config.yaml
model: "segmentation model"
dataset: "dashed paths with two dots that lie on the same path or on different ones"
train_examples: 295000
image_size: 64
crop_scale_min: 1
horizontal_flip: true
translate: 0.06
num_classes: 4
arch: "unet"
norm: "groupnorm"
hidden_act: "relu"
weight_standardization: false
pixel_unshuffle: 2
widths: [64, 128, 128]
blocks_per_level: 1
block: "plain"
attention: true
upsampling: "nearest_conv"
init: "trunc_normal_002"
residual_init: "none"
optimizer: "normuon"
muon_scale: "original"
learning_rate: 0.013
momentum: 0.95
nesterov: true
orthogonalizer: "polar_express"
adamw_lr_other_params: 0.0021
max_grad_norm: 3.0
l1_shrink: 0.01
max_steps: 15800
batch_size: 64
epochs: 3.4
lr_schedule: "cosine"
final_lr_fraction: 0
warmup_steps: 790
weight_decay: 0.01
adamw_weight_decay_other_params: 0.01
Rows from block 2, named by matrix and row number. Rows with one number belong to one attention dimension. Each number is 128 + 32 x the weight over its row's rms, rounded and kept within 0 to 255. All counts start at 0. Numbers have three digits each. After the name is the row's rms in percent of the matrix's.
# q: attention query (model.enc.1.1.attn.q.weight, 128x128), inputs 0-63
# k: attention key (model.enc.1.1.attn.k.weight, 128x128), inputs 0-63
q.0 192:183147128126091099121128119129115132129129157128134098097152124128149128128125128105128164128251128113122100123132130134128127131119123128126128148127103130124142011100127128128153163128126139
k.0 095:129124131122181132129134128128133186076084127122124127059127128128118128126255133127125129127112143098084128129128128131137128128138165080144130128129116128188121144133138127128134131119131128
q.1 136:049114128127128129255128128097128126132164129127167139191128128128131137129130116155128098118136139124162131255128127133126129115124129128127041081135236128128126129162128128116132128128128125
k.1 105:128036089129231127127128120112142128112188127128122131191128137113129123126082148078128179126134130000129128127120132128128127150156150109091132106129124117137128128128127125127152128110128100
q.2 047:135128124118127128128124123136098132112131083125122100109124122100197115138129126132131136128109123185140126132130129099251130116128128182140239133215146135127129060128118120124126118099199196
k.2 047:081129134127164128123127127084124096107128128130130128055127125128144090126128000128121127118255129123147127130108129144135134077129110129128131122080129127115135128126122131190111130129128128
q.3 160:130119128127152121113128134112126132130000107128128153109128128128091143127124234128128128128126074126156049130113151134158128129166124128086184129051066128130078133127127132138127128128132150
k.3 138:127128128126110101128128129128127116155128255128159137131128127128152126135128130127129122128147130105127141128148131132137129134129150132111129120125128126129128131105124123139128128128089107
q.4 137:130097132128137134130123129155124124125139117128172130251127128128080127130126128123128129128000131148134153134128125124132120127126129129130129116124128115164117134166129101121126128146122158
k.4 183:129095143128131092128125128132138128111138128133115148129127128128114125127139124128128129143211136091136133129128124131126127128116122133128127104128104128128130127146150115119139125125125102
q.5 127:126134127128127129180127111128127121128145169127255133126120046128138180130128034126136133128001183126127132126188089136129128110125126110176148133220126114128119145086177078132129128229116149
k.5 130:134128126127128112129154126144134150124131000128126130038128127128127131128126128120128129128132128146128124144128128128147130109104127135136125132133128128126128116132128120114127128124133126
q.6 072:129128128134128127121128126133108134112127146126108128142106107128109126107131128150128113129131128128126109116137113152012255129144162127129127123149128128131138094107255128110081116133127167
k.6 036:128059129136116126128128124131128211127199127120129105115130128128128129142240128130128132126131116128118135129127146128128153124130139118128121155130144163159128128129093127046127118102127128
q.7 085:123157128109129128120127122118128126164127127102146116132130129128123118118124131128128145128128139129128094127130090126118166192125115128128114132126108114144074128122157127120129156158134000
k.7 037:124129130199085128158144131080030128115074144129148100185141127128089072009129118127129198136000128128131060129128120123130122128069136124154125089128121128103128127127154143149127148130099124
q.8 118:129157128128104128143117103115126127078060137138130129128118128128118123138128210127129116128128129145121015138155095133109121127126127131137131150127126128128126146105127128130124128141127153
k.8 115:128206143100128126149124134148116191132123138128129152128121130196125128134126129163128126128127117125136128129129128130128082128096129138092128001129123128128071129123130095136118141139131047
q.9 064:117106131138124132134131128132076056145137126118122125128126125128112128128129175130131128127128128129154153045126062127124129121129161131128123130129128127183125127127113127109105129128255066
k.9 131:132128146129055134133135129121128064166103128117139124129127159128128119130255126126127099129128121246126102123127122151126128114189128131136129255127129128101121124128119131149129129128149193
q.10 079:130110118138128116132127128128128161129131125127128128157136138128128143122128125124125128128128129126125112128128137137129127135093144092132255139120167073253115127130129098126159128240117127
k.10 103:169156128128176128128143166139128127110127128128128125000145125128122146122255129118132133131106122127124130123128128096102124114128133126132127126128155121128126118151126127127130128098099144
q.11 044:136126124133129125059116135124161113144205089128117138163108135133132157124128160108128127127105130116127080149160182128205000126128121129130080123113131126075130214176048139128163126138097127
k.11 036:180143128128037132106203198056140124118129203128097131127122102128128131211141117125143125148113128213134100117126128078040149126133153106149106160127136118018128123129006128124128128178115112
q.12 107:000145128130116126123126146102137095067128137148128185135129122128107128129126128129128129128128128128183143141126118125127128125170208119120005118114133130037129007139127084128128128000128128
k.12 150:118133120128128135130135132130127129128101152128157127255114108128123125124079118130128114128165128134127128115127128128117117146128131115124097127127128128114128128139141138133115128133149128
q.13 073:132142128128162128132131128094131061143120134130128129127128128128134151136121129133128134128126255097161133126124132126149122194118157134128135149121165129125144153128092113117178128129138125
k.13 053:117133128141239143130139129126142125126125128165138140210129099128055107162137138116127128126110129051115141133127130126149127096129132128120127000123158162107130128119131130115124128140123136
q.14 064:126166186137134121096135128131131151127117127128125131138163119128137117079128002124128130128128128104127183129145171132129097134122041128101128135121126120117152145125133104129118131132119128
k.14 093:126057109096127128148134058128123000121126105132128123142143107128132127131130134136115144124016149099107116197136131141171101118121117128126118198125126136128128124129127137132130125138128128
q.15 035:164140127041112127102133132127132118108115127127134134118118139128128108142122129113130146162086134124127070120117128065114113097135094066128130102113128158132137128112000113145121122137117133
k.15 045:125113128132132131075129109128129113131142131153128128156201119128131100129119128145128141077105153133112230128133131117128126090118131163128123119131128129128100150132126152137110125137128122
q.16 052:121061128143171132131128128131127090126094108120185091133127128128129121125127140134135130128040140255121130033149122132144133095128130131126124127139123137126115077132128134095112122126136100
k.16 203:145226128127126128126122128125134255129128128127129131128128113128146128128225125132121129129128109186131128093090130126121131143110108104128175135130128127128128116132137128128129128131131102
q.17 085:155136127117112160119128143140125154123101097128000111072131128128171158131130125131126102126118127154127131129113147128134128166122127202120125121123125136132129127129091139255123140126143143
k.17 165:127126121128103118125121116126127128147132128126110128127129162128127132129000128125128129128134135089129149173130131131130127147131131128127129028127130128132133134128136129120116123143128090
q.65 095:203120136115107124064128123143132129127134133118128126127113088119125134134117125151128128128130159129128137214123121129104118112129015123164116123165125000129129125101154146116128131198243117
k.65 056:138117208128133128124209121125127151129130133123129134128083124128124078126133003129083136128150155158132128183145069016108140202129026128126151135123126129131151126140128146129130128122100132
q.66 061:056141146128166114126133152088099138067127110129125129125141130128140132106131201128129088140127140158124126142124093129128126128085145104128148129128145122003119168132000131255065128038118130
k.66 047:150126126128104128095128130107053124235124108128101145188115128128129130128123119118128128127127148125121125119133129128151146096118128229134128255168133127175130115130185129122132128121118128
q.67 044:038094083113120130100133109076111090063177130199133131077156119128135132105123128130129126128154130123144128128110126106128120051123133126132136125161129145131138094131128119128105132128132138
k.67 040:128134143126165177049114130164143131137130121128112127136139127128182141128192118128123147128127132129117112131132127155129128124094125132128091135128112077111125132162128150154163124118097050
q.68 059:099155130161198126149137128116146124129053087128132126121123131128110135124130122069128133115127127135131219131128126130126127125136242127130104094126102136106129135086127135136038114128101128
k.68 034:133126134132122125173255121114127128048168121128127132128113086122143128086123128164145132114118128126078113152137125126146159130136120155131124123183128102130127152187139136165131127107136126
q.69 053:000134123126119137128112090141167116115142121125118115104130128128137122127130068140167133136136147117132124120105127134140156114140123151132077126255117125134118162132131142121056144130125125
k.69 059:145154129126115127122157068127128164126121062128117128137129109128164095122159114132128130129128169128111166150131145181134124180127121128164129128105055144047128127173130149128129128125154120
q.70 060:002151116118125122148130128143143093119128122128087147133129161128127129099131000141128128128001133081141064126128088106110129127125154128098137127110128205148128128128113118136167128156128124
k.70 065:165113128127130149113035129124128128104133106146135128124089041128129087128165120126130128130145112132128133113057127115129122145152129192122150138126128125133123130132133093145128128099133079
q.71 103:222121127128122128110131128117123153112162137129129128117132080128125114126129213134130126128089132141122159164125127122120133136140112136129084128120140126117128136135219034127112127087128110
k.71 058:128128128145128130120123136128099110125133162124119122150123180128130118116129189139126070128058064129130118147137148092108176014122132170088144118188126133129123128092128131125128125154124126
q.72 140:135127128128102128128123135131155128168126183129128128142130152128092098128128085133117128128125125097173172122152172122132128127125128130158111142166128153255125123134063045051137128081121129
k.72 096:103125125127126128128255255143128128128128141128137126128126127128062113097130131096124122125118085114128092123118113003112125121129128133130128114118126131146129114127129119150115126124120122
q.73 059:157099132125144128088134127127130123144200128127128127122163120128125130116127132172137128128128126155123133125134132128128127174131125129213139129137137127171131052090118242119156136167135128
k.73 058:021128132116163128136102135098128095146118128142094037127153141128132129128129133121129129128129162110180128123126127045140133143127131128123132130134137092180129128069124145126137132151131131
q.74 075:131102099125138135127114097130081089133129127128129130140133199128103117121120157106129147136145128255130140127134128120130129100127102125122176152098134131142174096110130187127124128105123235
k.74 073:096117128129141139148141213134130098133175135128144119020144128128134158128128100134125127128060129129148000134130129128156129128164161129125115124126124129146116128121067144121132124120150124
q.75 062:122161118139124162128128130132127149162105126128155140124124118128130128151128128129125127128131120136130131119125127138095115152119139114128128129214126088130027124137126102142115142128128000
k.75 055:182138126125114068128109059130182146090090117123137108136080128128156176132126107148126121127135133119130117127128130139150126054129126126129142134126113130112126136056131130131136140133118126
q.76 064:233125129179187130205126119138128193129067178130126130133124149128098130129128136131128128114110107117128117128129143130130117133129134149128117108125133131130066154113154000174122128132127104
k.76 071:117134128135126128128128088111077122203128138125177128130100152128132127189129131115128129128129108111137152125061120195198132138140128116133165132128129112108130132119128150122128131120123138
q.77 122:137165127125125127123114130128161125160088128127255129162127130128099140112132130123128128128255139127128151116129133141132117126116104126128128128128128132128128128149128128128133128121140236
k.77 143:128133128203128070104125242168128128122127097128130146094173138120128127155133127186128117128090139128128127130134126120115118133130090107136128128118067133128129126133128158134124128129131128
q.78 118:129127132159037128186128133108128116136127140130128130124128130128132131130106129116128128127125142123128130066128102138141128079097179127071201123135130189091145000216123125125144128146007097
k.78 066:128125125127147111128134042127126188130214141101128123128136133128130131128096128107129136127147114132142127131130140128124184000128160110080127129135175121135138127127100115128128134113102182
q.79 046:141142025128129132126199135185121202075129222109112142130127093128145067128094130110128212128050110112122136127128128128135128080125128143120108146128129129251123170192123147131137128128111125
k.79 041:111107130129149130132126207125131130213128079111125108118116142128132098245141121132124139128128129140147171126006121107123126112132156130116196130127165110126124132125128117194114129134127118
q.80 089:122127106151122122144127128116107140127130137127132156121164119128120100127124143129128128129128125131127121124127128134155127084127125130103127088146128119129130122125140255127120128164116130
k.80 070:127130129128133151151128122140128128131134000128136117121127090128081131154112135121131130128130214124128129128126117141118110131129129122097154136158130144142129127147110126128094127137129142
q.81 047:109131128129196134157123124104126140244156111127144128128131121128151131122146109185129100098177113128114107104120145128124179148165199093117112128132118082232148195142147131104097128129128125
k.81 036:127133129138130133136090130124097120128139002090129127128096139128125115129126085081130123128133128141129131099127125254134130128128132185130130181120120144122127144137128127079081122134128126
q.82 047:127138134113128131104124130151093116129140127127125121128131158128173231126134033125123130123090111129148058137129128097128141108128129116128128150033134127120133128141111100120142119127131117
k.82 056:131132128104069134124231122150127145093128128129128128131127132128096127000127099115130128128128136137129096120255114127145124166096111134119115125125124132130126125043062149118137132132171116
q.83 051:185148121153098123130125147136128197130130143135132083128146109128145085134127115121141047132138073128144128101127121107134127128128129124088127128144123135090092243131168071177138130177000119
k.83 167:115116128122124128147128131113124000135130143127114128128155130128126133127132086140127135128126132127129132136127145112126127128128128136111122163134128130092127126130127094128128129124132182
q.84 085:129158129130117128128146128156201128121162098128115131142107135128135127138143146128139252135105149114000115130147073131154103131128100082128114172122128124095130128133086127128120130129109071
k.84 080:126153128131119124127127119128171132111128255127135132125163123128129156103094148133128129128148126111128108126145148134128124098138127125109099129141113128070134125121141150129133128129126128
q.85 163:131129128128122129191123119139130117135127128128128127139129110128133118135130128129128128128128201127127233127130127127131128167126127127207140128050086128128128126184128128128148128096128128
k.85 189:131184128128128123130127097128129238128123255128130128135129107128121128128131123128129128128154129126118128128129128133128127255127128116133124127112142128128126127127127124116132128125160148
q.86 047:126040113138125133157128128115135132000130130126140123094157122128128120124130128134127124128128096128124110126077209123127150120125156128092201106189128155130156138137132125128128128128154131
k.86 044:127128146128150234127000122128128137154128097129120124126143138128145124152128128125127127128118101128109132124234130188109082125128070141159114128124155148107122177107140116132106123148125128
q.87 099:141189128131130116131135127127085185128159124128128030128113105128140242130133141155128126128143155129000123089054127128102127154128130128133146123123030159122123125166126128127134128118136106
k.87 139:128134128127125127126121118111130127129128101128131122159128128128130153115111145128128134128190080139129128128139134138120133174160143126129128076068129124117128129115134128127128128155133128
q.88 050:129140128128163089129130152170149034128130128130131122127123238128126107124129126036127127130088150127131110116133127100126131077119131127098132135128128132132125118123086108116133128136139134
k.88 052:132082126126141129139148123128116122110125151125128131125105100128121166082128153121128128129124127118121178124216127101146150214134129138129056128127130135129131135147124120139127126110128148
q.89 100:091090135120098144113126129126128093126128012129128127120161117128128114133130122124132128128128153128129147135108133136121128098130198127189168128110118136125128130110146134120128129125132128
k.89 096:125107128119145130113134114127128129218131104129127172129123143128202140127125161129132128128137092144104148130123128133110130128164177128128079111131142126173129127083156060127135128176127111
q.90 098:144141128128151123134128127126103140130152038128127116129131144128130144128128242098127128129129138130121119138141126132140126168137123128153059129109132128123128124108089129128131127000128126
k.90 098:084113135130140132128128128137127000125111144128128132128196135128123134127106129129128127105100126100115144134099128128122137000130130133034128115149128120134129121140134115091104123085108154
q.91 115:128102128128130126125127128113110129128000098128128227121132130128130123133130179112128126128184123128144109223207128121188122127172127128123125132128196021111125127130127128136118127129134138
k.91 123:132121127128128118142128134128121128128128227128113129133121130128126140129112204126128128128108126143129131135128129135129124216129113104129136121133149134157128162145134156129128128129133132
q.92 137:128086128128130128071130128125129128128126137128127132132126232128164089128122075126128128128128051126104191121131132132134129128128125128090146130151092136129128130042127143139129128161129095
k.92 212:128129128128127117118103108128129125128128143128124128026146129128131128128131127127128126128127127131127125123128130141131128153128129128136128124126125128129128129118122138126128128129128129
q.93 030:122127183067166137139131140120168118200070152117132132121130135127126122100128128130119127061126122109128125139108081127134153129145106100190060128131128128125128125128127127134128157113117135
k.93 036:161128124128041128121255125129125130116130163129130238127122131128105123129143128128130128087128144221088017180142110129129133131129127100131121136131126133145075075128129138157131128158136128
q.94 188:227126173128131132144144129141159136144128003127128069136126130128165145134131175128128130128127069133120004128127141125128128205135129127133129147079127056116128068127129124128143127128120127
k.94 091:165129200124106127131163132129118154122131235128132127128152132134119126108142164138128149128128120129166122120120135096248102003130127128128128129118127118128128106110130047126128128106120128
q.95 061:123128136128137129137137128135122074129109111128129144128127043128115129094130162115151018098141136155128128104127134129109155126128135129130158146112128000082128128129122255128131113118152131
k.95 061:161132119128167128149130116140143103136132113136127126119124123128116139128131000068128130128156188136128189126174104128143127120033133126127050135130126153128128136211255123129109122129128129
q.96 179:128128128142106128173127129128128128111132128128135141124129128128120129129129131128128094128128152133139128128122128130126128121152132113184086128093146063132125255128176126128130128180126128
k.96 095:072104128126126118128126128114145000128149141128116128128084130128128141124139092132159128128129128128128129123129124023113128128125129129130182127109149121179148127129143132132025124128136128
q.97 117:000136128097133159129129114214128118132124255129128136128086129131132128130128122121128127129125128194129129096139115130131128128085128125158124143110140118128130122126128126118132128186032116
k.97 071:129133129159128128081122092155132125130146129129039128124130127128141129127140050145131126126128129128059105098141129103123128126128130128183128123000137097119154127117126150128132135144114122
q.98 136:142100126123120141078122126181127131095156100128138129106127133128124121128128255128129128128120131088107104125145128114148123135058131132135116129124142119101129116182146115130105128071158162
k.98 095:128133128128130115113130120181122118134145127126128125037083129128140135130127097119129127127129191114130143169131133134100126146127130092135128135137127127128129101129136015126132127126172128
q.99 071:255114128128128115128128100128103070140128143133250107194125113128135130133101128130128133128188119101114127135094157139118155093128123061129125118128126139135159106131115127139154128130223227
k.99 109:144129128128128057122125150133126000127125128128197108122103108128131128128127155128128130128083129141133131123107137142139173155132127096128168131098117126128153129128155122127240128129195253
q.100 123:116128052125127130228124126124020122110121114128130146128131035128057125128126239124128153128146232188144132123128117125151124144130130128131125075089129123125129125153128255128126129066131129
k.100 065:097125126091137128128135124166130113147119127128128125135160158128218128127154165128128128128123124207158115128169086115128126127124121118060127125103125163196128252148148111127128098128067119
q.101 090:224128128128133118109132123137090162136140134123128138131120128128148126127120116149140126128208109128126131047128129114071128130121000126102129116147130189130153127128139152129190128123141128
k.101 111:255126128110126113129126191120126152128132133128128102126133110128128122125120179063123130128112020128069072132127165127128146234133139126123147131131129139152127127129130097121209129134190129
q.102 038:124134122126143125116139128125127105114123133127157133109158146128116133134122126140129131173128118153111118152114144105148128128128105195118255126128128131128134140131120113117129117129129110
k.102 056:133152144129174128150170134138130129102128129131234121128114109128128081247132132132130128122128129106128106130130127153155137116128152132128123082179121121128023066125098101129128128128110128
q.103 063:114125128125111128136116124127133128131170123131129126154116214128130130140126131133128210127209102128128127127129073126133143132129134123102137126115125103115129129128120126106129120255127208
k.103 070:128121132135129132131128255138123087225128120109146112128110131128128151134132138130093126128116156147121128124129198127114119169134129119129126136103143145129123129139114128127233128125198128
q.104 114:125125144156000127128126123096135098176128128120129139128127147128130128129127123131128137128128134133127133128126129129129121110147126128108160139138131151125100072130000177119128129012128125
k.104 072:127109122118014095128128116146121149040159122128192148128070150128142113111126255126128128125128130128144128126134141131119087117176084128131133127126145125128123129137130102134075126087124213
q.105 035:127127084137129128109128128149127133065025138112126126111146118128128128130130035118149131128130069063131130151126138131127152099128063043112126131125142133128129129104128127199133128143135123
k.105 056:128128131115155128128128129108138083104128128124181122128128128128127139226128116134130130245130137128131190127127000106139138127129136135129129154223138127129113129155136127117136081100152128
q.106 062:126119134118123146119128136129132126129122077128128126126137154129128134135131030114128127128102143129124121127131128175189096128128084142056192133136129067127255075134132129132152128138126138
k.106 058:137128128133102127031121117128127171135121127123131128134128142128093119128167188115149166128123255128119133139150130152149126128114112128116128138223127120144145129132124128131123133124126130
q.107 096:126136128128114142195128129113129101125126126128128155205135117128121160124124110118133128128128183144215168127129133122109167129188127128226129118114143123073124117131129131079138128182149255
k.107 105:047140128153117129092172118157129048123128142130130157128148131128111149175128123128128116128094140169103126126144179170128128116105149128124095098124126133127139062124135128122220137106122128
q.108 042:130128121130136121139165128128134129139108114130135128119117117120125163102149126134113129090143117153123134145124129140113124131127133143127127053253102027126108088126129079130128128128042087
k.108 058:080127128137159126068126110114143129128110105122116126128134114128148128143112137101131160127172062129128149146108117114134127120138142182113167138123083181127128128152131127150118130112129117
q.109 038:104133056203123140133128101188095182127140129129127126113128150128137139131108033119124066203128114133128135127134139156189035125130110141072122127129131106120125076130126128144126134133130123
k.109 043:133124125126197128140128218143129255129101128133127125128108134128126181127128196126127128056128138131126216255168086116128127123111127175099130128155126091137128129146158130136124118053125102
q.110 132:252144138128210107088102120128134119055119122114130116184139130128000135128130148133128132117129112127129128170128151120121123128130126124125147102115142095172111137147148133124125115064128128
k.110 080:139117126128128174134156126129127099125126128128110118128255131128128132081127100146125117128125123139128111131112158139137105136123112120128139130137134126124141132117131141062169128037128149
q.111 109:158136133129152101133117129128123136179129122129022111129130127126136128123139095129128097128000128126114131128119118118127130132135124242127135126128088196129118124129139136255124128132105065
k.111 069:128130128122132217096129129142127150134128127128134090152154126128151150126134128164123131128168134126146136128135019105129000129079128123122113113120084142144131128141075129128128103177132108
q.112 104:128128134143075128118133112133148125255104100128127126128138113128163114125127135132129129128128128126121136123118135129126129168180115124133124143127125156126128128128116000129130117140107107
k.112 054:130123131128122126144126121128128198131000114128088129128128138128123127128103129138128129129128132128128127025174120128121138205163125136147134158126159131121130086134085122133126133124133134
q.113 070:121000134153214128133125142122025038129089128128128115179164015128121119130138171055127129128132123118129127130118125128126135153128076180151110112127125137112185148124143174132105129114117130
k.113 131:085112128129128130130128123129128000129126129128128127128128094128130129136131041128135126128113092128133111126093141128162125120128129128128145125129129124131112129118120129125130128177131154
q.114 119:126127128134132122131124128146125128129128132127128130109126129128128128131119133129129128124255127129129111095138122112139138133114130128130122131117136122104120000123099124109132128128181171
k.114 077:122142128128128104142126255129149123150104118128114128114118138128077135118128019129128127128130127129125122128145177224128139179128127130143188128127159128136129130086128137127167126136128129
q.115 155:135125137135129130128112130027128131153107000128128125138151127128128128144135146124126130129128128123114134187119110128127085148126190128116066131128094109144130255124044093130128128041127118
k.115 071:189146135137129145112111210125132112132129128149091169132117170128098128126135154150127123150145132128135122115114138255123122127133152131114099126128047098098126131128137115119204127126121128
q.116 047:128231138000128128130128125130137186118101131128185089054180122128119162128127158147129127126101041129127093125136137131091127187129128112129141111130129135138179127128125070121076128127140118
k.116 055:134174152138140127128128083131125255122128125129143178124121130128103128127145110122125126128132007081192112138185126131124100139101107125113130121123195197127137129134108134132106133139129127
q.117 066:128115149128136116126128168128155118131189132133090141107142092100128101123128051106128128126103163116136128126127130122127130072062157135140114213131084141188117126175128131144127128037126128
k.117 059:128087124138129129130128092106161154120129140128128128118255116128113108128112128112114126128120163128123145112123107117120126128102088133125127129145103115072129129133129129128123132174127131
q.118 129:126174128128127125099119130170127145128128128128128123125130157128139156129124105214128128128136146129128128130028197128071127127113086126142127118127046128127126128128128132138194128141180128
k.118 166:203127128128148122129106131127131128126128127128128127128128128128128129104107128125129128128132126128077121109111128122108144128137147128157126128127132128076128121108126119136166128163130129
q.119 072:134198151128133157136157149121135151125125126150127168126125128128065135123133148138124130128129228124148142130152086149114127132132137135146148055119161128129143119122117127121125129129100128
k.119 077:128130129125128160120116125129126255129132133128140175136135130128121130098133127117128107127128124129197128134184156043121107129125124130124182076126192138129112118136128121175073127127128019
q.120 090:129067128131128129129120136118128139067116120128121131133122173128129125128124243091129127128128190085128127199141140127215148157184130133129135107110128128128126125172129094128103128081128124
k.120 114:123131128125127149127129139128126122158137130129128151128131182128129116089127128129128133128128207128136134135152126128160128039135112129133118129123108131157128136124127118128083128093122121
q.121 041:140155090113135111142210148115151128133210132119136122109045130134141096066158128096128129129148129124128132128147121144130123059092111117131000128136101130068128129119122167101128154123128127
k.121 044:130128123128108127182107003126126121119118128148118128130126136128130126118038126120122140134168100123128130197153080131136148128163131122144000145155099186130133161140125122248073130118073110
q.122 137:041100132130000125125131128127129123137121137128126131128129152129128128116127128133130109129128126144129127110128133128117128095125124125128145161125136153089129040121131127125127125128126131
k.122 041:135107130130124144142116129076128172179120125127128169096125124128129127127015137127154150128093175112098144111132124089138170094132114123166109130195185128104128114130079133133092128125114124
q.123 070:135118128131127127131130132129118129118131114128129078165117137128128124128130125090123126128088123131123121127131123144222125040176132128122122133243128133133122191133128128122108128255086125
k.123 072:126128129128154156140130042132128127125123123127096000139143128128127129133142151130128128128128165125127124096116084122129128126128125128150093128130131144045108125103102145135113128123131128
q.124 079:133116126118128111192131111000100134125127200112131134126125128128130105108136126128124176128127128049165118132125098156145120128137123146133107211135131158057129126128128002126091128127186112
k.124 075:136122106142124154153143127127129128133131138127031160133128131128116128139124043197128131128128130128196136128067126142128024128131111122129134162131126128122125129130030159129083130127130130
q.125 145:117130128128134130106127187153205126129128049128128097130150128128128130119128069128128146128127096135097128128122128136126128113102142126134148122131117132139128128097123152142131128159128129
k.125 155:126126128131132113128127128115138162123135128128127137128118114128128135127122125116128104128135129128139127154117133159137180000127135170125139108128107103138128144121132168128131128166116128
q.126 127:126126123108128146145131130113132162134113255123122129128128127128130131158127126138129122129130129107132115096137128119135128128104149068130083181116127128162127127117128126149129126129119128
k.126 060:126102136128133128153132127091128128130131127128129131126036097128128066115132089128158103123127066128105100120131126101094210131055116125096124128129187125128123127131149127079107129127130132
q.127 131:127127128123107127099156128096127144128164182129096114143129128128146131122127146128128119128096107131080124203098118136127128111088246125144100128176085147128128163108135139119128128128128128
k.127 140:130139128128114138126130115128117128099128121128161128128162127128126128134123175128128128138128115128126125132068113125128128142140130125127092130131125134072128108128127186121129128123126132